{
  "n_mels": 40,
  "encoder_moe_every": 2,
  "encoder_slots_per_expert": 1,
  "fusion": "prefix",
  "decoder_head_dim": 48,
  "decoder_connector": "mlp",
  "batch_size": 64
}
Rows from block 8 of the audio encoder of a small audio captioner, named by matrix and row number. Rows with one number belong to one neuron. Each number is 128 + 24 x the weight over its row's rms, rounded and kept within 0 to 255. All counts start at 0. Numbers have three digits each.
After each neuron's rows are labels from the 100 clips, of 14976, where the neuron reaches its highest value: "strongest on" is what is common among them. Only what is clearly more common there than usual is listed. The data: synthesised sound scenes: up to three everyday sounds over a background.
# fc1: second MLP up (encoder.blocks.8.mlp.fc1.weight, 960x160), inputs 80-159
# fc2: second MLP down (encoder.blocks.8.mlp.fc2.weight, 160x960, transposed), outputs 80-159

fc1.712:115152165125143132137103123101128144122143147159174108096095154107125143124123106137144083161128078104138118084133116156102120135089111125155133117104071146107156083085116156114093101095167100133142144138094105125151143119126099138087137079
fc2.712:137147144124079155124124122121149129126119137134142146150120098137077138141115133146124195115150135115144121161107125135109125141149139113113087143154122067101093167104183121130104156148107145206138109117163155128153123107101115124143136106
strongest on: vacuum cleaner

fc1.157:130115097080082112127142148088089097094132106130147166100169114151152097136117141123149103113108130126161128078147121125119099132156157148137118079129132143151124104109132129116117143164115136128122155126101128179154143148132089132136155137
fc2.157:106096144086122130146106121137127120176117122165126092105110118088184160116098090149100120116162126109162131114166148110145095099128169137151154148098101137131122155092125113133133129067149142145122098143137115110147108162106080108135106117
strongest on: footsteps; first sound: footsteps

fc1.300:149136117123100124192107148149107139125131147128153140173143137075140092123140143130133138136122127089134168111154149151128157130116133131120132182119120135110130127104139104098120137109088108114164083103106115105119104148171190161122114061
fc2.300:116136138118125135130150102100125163095180109120134124082100109166050078133168141125154093123125143126101078131127124111132119125133189112138108122140164074124132144104122143157161118123112132138117129175077166139159107155114104147142166170
strongest on: frog croaking; crying baby

fc1.659:126142114159145181152088137138150143150164127152121136139090138124151110139105131110122170134156112129157112132167158118155109127110120099126095107107166160091106137175106121132096125096151156122131137098102093113098174138102165093137108141
fc2.659:106128138133128101176161102141154124157120135101149108153130117136112088134099125165117179143162161153128077143152186141153111074098148130157139118125178130102106116155132138099061133158136118115090157142150162172154163089108121146149125099
strongest on: sawing; first sound: sawing

fc1.399:125180178118127175106060059137107110133101104110140154103117117136148111111142135118097163157130104148126085119134098172122149073141154136153106108106093102169119115085104137132087134131162119127120148117140143107087106201141144138120141138
fc2.399:119107094115147099161108165146094158111103176173074126108145158125142105102143141132118138118139113130163168094155163117132092175105146083052160140135163136116119122154152107105112161119103117100111108125165140149130132129112127111139119139
strongest on: sawing; fire crackling

fc1.124:132160129111178155142113125160158108143157154136166097111132094133162148151108129145128121117163158094115146114147125143161091115136144159118147104104136147088129088107146144095132113115184146183147101106137109063122095167128139176113130107
fc2.124:130126079155110102113112181073116162104134145132102155149146159086135133086151172159125120155108116152147112118093117119123152126156119114161153123129129092169130142129088129163119074139100182086113106134126126137155144097138076098127097117
strongest on: ball bouncing; background: none; first sound: ball bouncing

fc1.501:120112146150130108166124118161122160113104135106124131107123110061175106104148083136136143084179149114130100120149119142091096138098158133167112134143109098136110167148093158109143163133139095106153145152106135160161139133111118105097172098
fc2.501:168132148095127146144128100071174107142085167147127134117140155136119140168178121128106105153146117171109119079156165134144139123178139145145126118108158136139153169119115057095126111125127144099172149099113116092132141142131140135142080134
strongest on: footsteps; first sound: footsteps

fc1.106:128136111147102151112102115115123137127127127119133127123141111111111140133091101147080151121121126110182088127092118155078110125067127128172100147113114071156142154141141117115153142123162124111154154111155128097155141128100162128106132143
fc2.106:121126127113102127129146151128139117127138152125124184072101174104081074136139144086151104116126118109148101077147171167096112102136156088113119108157096140097085143128104110127123173145114166138101106102125142176135101135160086089139146152
strongest on: sawing; first sound: sawing; vacuum cleaner

fc1.182:107106117103145095139173106127084139150150125124148129148130111148110165099100112171097141128118157138166126139142173126179095115100145161097128120110098120143169080167115098127133080101145136123166123145120122122110129145134123127137128157
fc2.182:161106120130145074140149161127117100116143159154105112159172108096164111060131059097140133118133076132127133132124095112096130142155128119156147117107069102118135146136149098132098146146132161144069090134108127171131133124145161118147112099
strongest on: waves; applause

fc1.751:182105135109134100109098090154121142157147178120101159098136160110130120137095129176074095125129161151147109136108119136158153141139128142167125156075137143142151109123106076084136102144134093103157122093118126122156137122081157127119125117
fc2.751:145155141107177158103163175149136097127102072112128162133134148140120154156142146137108152116110072127111100109166136114108117066123144106140150120135120120133124116140114154116132074130133116156178124145133106138096092116168110151116151110
strongest on: laughter; first sound: laughter

fc1.525:145108173160107154179152116165093131104147118121107109125093104169094107134071163125145164115127135112115121104102120158113153127087108157186137134124119116122152095140118168134106147112113105142159116121102123118132083126124111143102127138
fc2.525:109148168122151137115123151103164132139130129114116101100176129131119099114159127097130120149118124105131151141144132109116120159115206135114079122120146109121147116131131106083175123184125111136137140143105118156134164099099088119118094161
strongest on: footsteps; first sound: footsteps

fc1.8:155149140150129125128133126158121084114104153123171150151140112131136118137085099099196102140157105101164152127149075122126106104121122150109153101141093147128139124093096151071135142131114126138130104144134096151130105145115119151132136179
fc2.8:147137111124103169138083135134154091112122166167165112132146144113162113112149131124101165102127107069123113113074136112176142089101120149090137147142140137139125113155136101164150149168156112148098101126120174142153110126120108116146099131
strongest on: waves

fc1.356:140137102127126075139105123127175168146088102128132128157163148159162204148114107170125095129112125129149140136082118137127130175121160132161126131103121113162110126101098116119122129159105112151150106150178151186162123128090148128084134103
fc2.356:130138102108112155086171149112124109136138149143153097118129144159139134166145089150111136142143108123102114123152164120125079109141141089137107138152145139132132148162100129131166156146149098162127134138116101100140149088164121140128163149
strongest on: laughter; first sound: laughter

fc1.236:145140138115136149180143170102154154131091162150097155090156134106123142143127093132172115112104184177149096152129138086147097116113150140115146129111097123128125102110175105128118134116148129181151100154095153108117107136093166125111155140
fc2.236:131084121182096164151121131087107106135135088087139103122153138128165126162115157173110098163102123129098117147151142109102137151132122124145100145102118150144150116146125137147136130147137130154118144084126104101112119161086127151109116178
strongest on: ball bouncing; first sound: ball bouncing

fc1.113:130135122144074154099112083154136164159109101121121126126143150136088139143135087131117133106119090125100108161090194161128098117101158178155154159082128130139123112136170131104148113144149114138151141098089095153103117123131109090135170115
fc2.113:146178116138165103148135108113147096089120148146158155093156125151157106091151125100133136105106134080143098085125116143155147138125129092120163134173110107086146140112114103136152153154133163128140115161196121134131128097143091145120071108
strongest on: waves

fc1.210:113081152169119118132103143119152153131095148080142159105117154091134138129123157124144097103155121108105135124167113145146168132134123148097120157096134134148142194123151172113103123091154097147142147162064133098174104114090099118143140112
fc2.210:099169119123124149193125154118139165124111135161155129155126104135125131114090089099107123110144151116150167078106133116081095130080125141164124104137123147118141084118154103102155118134068101149159136118169128127162146108126137098113118147
strongest on: footsteps; first sound: footsteps

fc1.688:087132139118165121122168095140130074170150150085158193108071119161152110142124140117121057178124106152157178126153146087115102105131155083115155122116107127128114133112170189124108108138133098156124132153113127115120089139104143124141164142
fc2.688:139107133135128130043134137113105194140123108168115073109167135071156146138098137160183115122132145091126117131127111146122101124144134168154110140107124135134120139135121106119163128135124096084105105139150094109095180098097137162104144131
strongest on: ball bouncing

fc1.614:168128109115132080112147117115103125163148169146120094132134172142129161149111106095125167183149165132120100138094157141108156106112105146156125141152128136153152106135150160120120110149153110117114126109117153110127125121094170127123083129
fc2.614:110120132152152108140155133140130157090140065119139128112120136141141135143147085146177118133106093105103138144147117142197123134136145066114135155116109082099168119110098124120094117111097166165160079118188116168117118110079141108126150179
strongest on: sawing; helicopter

fc1.205:153089104126127149134076119160134133132128140172170090126100097155172136102112141113115134139095106134085112186158126121116101091116142147107133164136050170136150143127097124138143108110150150104181139129153118142087122172182112119098130128
fc2.205:144160148144067111128146093098100095107124108168113149117123129082141151129157097114178109133118093111135140124132120110156162129137100096133125127117133115147142121100170146092139098125145143104084131143140114095163087136120120125142127089
strongest on: waves; thin (high-pass)

fc1.420:134128124126127080084142120137138118123104170171138067149119138119089120166101102127173156113070126119117105133115134146175103113151110138104189158139110145138116108140092159103143117106119147139099158132136125164107152122127084140140164172
fc2.420:137120146161108154124124110128146110110114119149159095148139147099104188108148153117152133118151095113117157132063115091127133121123152141136123137139097110112123102118182145146156131129140145101119142145147150102092078110176085111142086141
strongest on: waves

fc1.695:162140116132160112094163150090160117159146129131098068175130155092101144143108097113143127149149146100158116139079122144140137122172142120138148132117097160109105108142122176133148122144145110141137120129129139122123142114133158133134093128
fc2.695:085113112126113171135172151118100149130120107149137144156166168130153130173122104134102150104150131150164159136148132143143090121118125147157064115122112113187157117146134128088123152139115135150139112149141145125147123161129083147085178113
strongest on: laughter; first sound: laughter

fc1.5:114137120158159139151180160114137153141093170090124130105078137145163097143073133118148153141145160105166117114099167119117142092116152180105146158100147112140104120117110090109142107068096141172120102123120125119072178165105102140146143093
fc2.5:127130114147118158114135161156102105116118123109167146096142112165094107116168137180159125106131118120136137108127095130132146119147107153161139065128107130116063114135121164122110119112147102117124136132144097141070128146132137150091123090
strongest on: sawing; crying baby

fc1.458:155128142145146114120133097126122111144159144138148122167142122137113149106135067115157112090099088103159174105112185119180095107146131110104152120136134126129144141108121124080141139128118162105141132167107132153161111122072100141112135177
fc2.458:122116128125103138062080182132123074098140140117153109125174114095115167116114163123140125137114151139122125124097111117118155121107143140135181146107101123108106106121169139144132095120151115101100149101134121129116133142139092117141200104
strongest on: waves; number of sounds: 1

fc1.679:100112105114127144108097121094097151160130179146070096143106141112104132154121143153129117139161141142110091147152151119136113093128162129147104123135148127148100116124162098101122121132150122118121156139112090173119132156105115135117196128
fc2.679:137110113114173120154150112116150152159111149169131131129133099115159099129113134137158128120143129125188091139152141165103128067136145127135126112119134135137125120167112144083117142166109124148097121093097164102120195125148112161127145115
strongest on: sawing; first sound: sawing

fc1.579:114130063111114143112132148113112123087107128102074097120156170128128146130136145107108147083122093113150158125113147145113154117130141139138123125099145153132133123137128113120107142155092090135147146111089158144090089158117107153165153138
fc2.579:072189116155137133108153118096158121126137114098181124099146150097146127107139132179130136175141125147114116154159121148155136130087159096165127127160078150103116177147121140135129157120156147131158156141133134124102130114107073122163138109
strongest on: laughter; speech

fc1.655:137110169115125152104127091101166132152094174099130136151103127143179102095123079134139095146123093151109162126125127140117118123168123115146144134064107119154123134112099168123117142124114110140135158140119123165119100119101212096127136147
fc2.655:149166137128103186139126143130121147103119148136154092121140130100129175141139116108130113147134142127132104146167137116109121145124155110134113147128110142146118153100109143110141096142101119150129113151120107119142133122155117176108125088
strongest on: ball bouncing; laughter

fc1.587:115100079093093107149192132154124114106146147158134123076155083122100107131111069123135121143128139114107153126167146158147143146120109140136130086121091149160167109110114158104138124128172104118124120131117095105171108131120124129137156139
fc2.587:124151161125107118146110173150134127118111145135142152108144157134168112120125125139135132109148110137119121147109107138102075105119146150160109123113135109141080153108194086110175176091136126135151101118099115127152116111123090119157125134
strongest on: footsteps; first sound: footsteps

fc1.592:119094136147151107114139161086119176087171127123158157095131183120078081110117157107161109131087101111155146147129153135115144134132090119160157125178130132116148131153112138139121139150124114122107097145134102101164091119142101138154165140
fc2.592:103173133112103190132159128162148096135118087101151103141081107118165135139131158096130114138102085149148119118118094130155123096143130115093126142128112141050134112126136173121146125123126083096142122115132127164107128118131121100123150145
strongest on: sawing; first sound: sawing

fc1.261:144081136125104101100085169146195140177095139129123123137094180132141153156108052141096085106105160138132163143101127117112151115141128051153100098096113151155148157121121140144105129118105102150110147134137128161116149138118115130105121133
fc2.261:109127100101123137118147142107142136116137096141100093137128182124140096142091095133179108156144148121100107152162164154110114126104104113160118156153125107091152152148119140096134140145172127135165166155120142124114116093141118139125097088
strongest on: laughter; first sound: laughter

fc1.599:137126140104131141113146128152182131145139169144116150152085174097126125125135113099116085130140105095150102153109074107108104143153109160151135143111124119076136102102119135114143104117113155103107176133122135139135095128072120129096111156
fc2.599:121164140113083144134140144113146079130129158110145166142129119163166157148097146129123165142155127104156107124118158119102155117135181140120098145170133148133141105124142117114158131129104155150153149072104111130134128124131111108144126150
strongest on: vacuum cleaner

fc1.297:127121112092123127120162105136160118134138104101118129138122108092102126130161138095123173201116120087114061130121133163132138131119128138179136134131105095156128119083147148126139195108085106122151131114132119130109102170124090128131120119
fc2.297:111138148139108139163141129148102155116176139186112129111124113144077079164115113104130107137174132082152110135090109108159118126111124137131148086143143117145122101115145115141097086100119121147117117138116113152140141121118199147144169167
strongest on: vacuum cleaner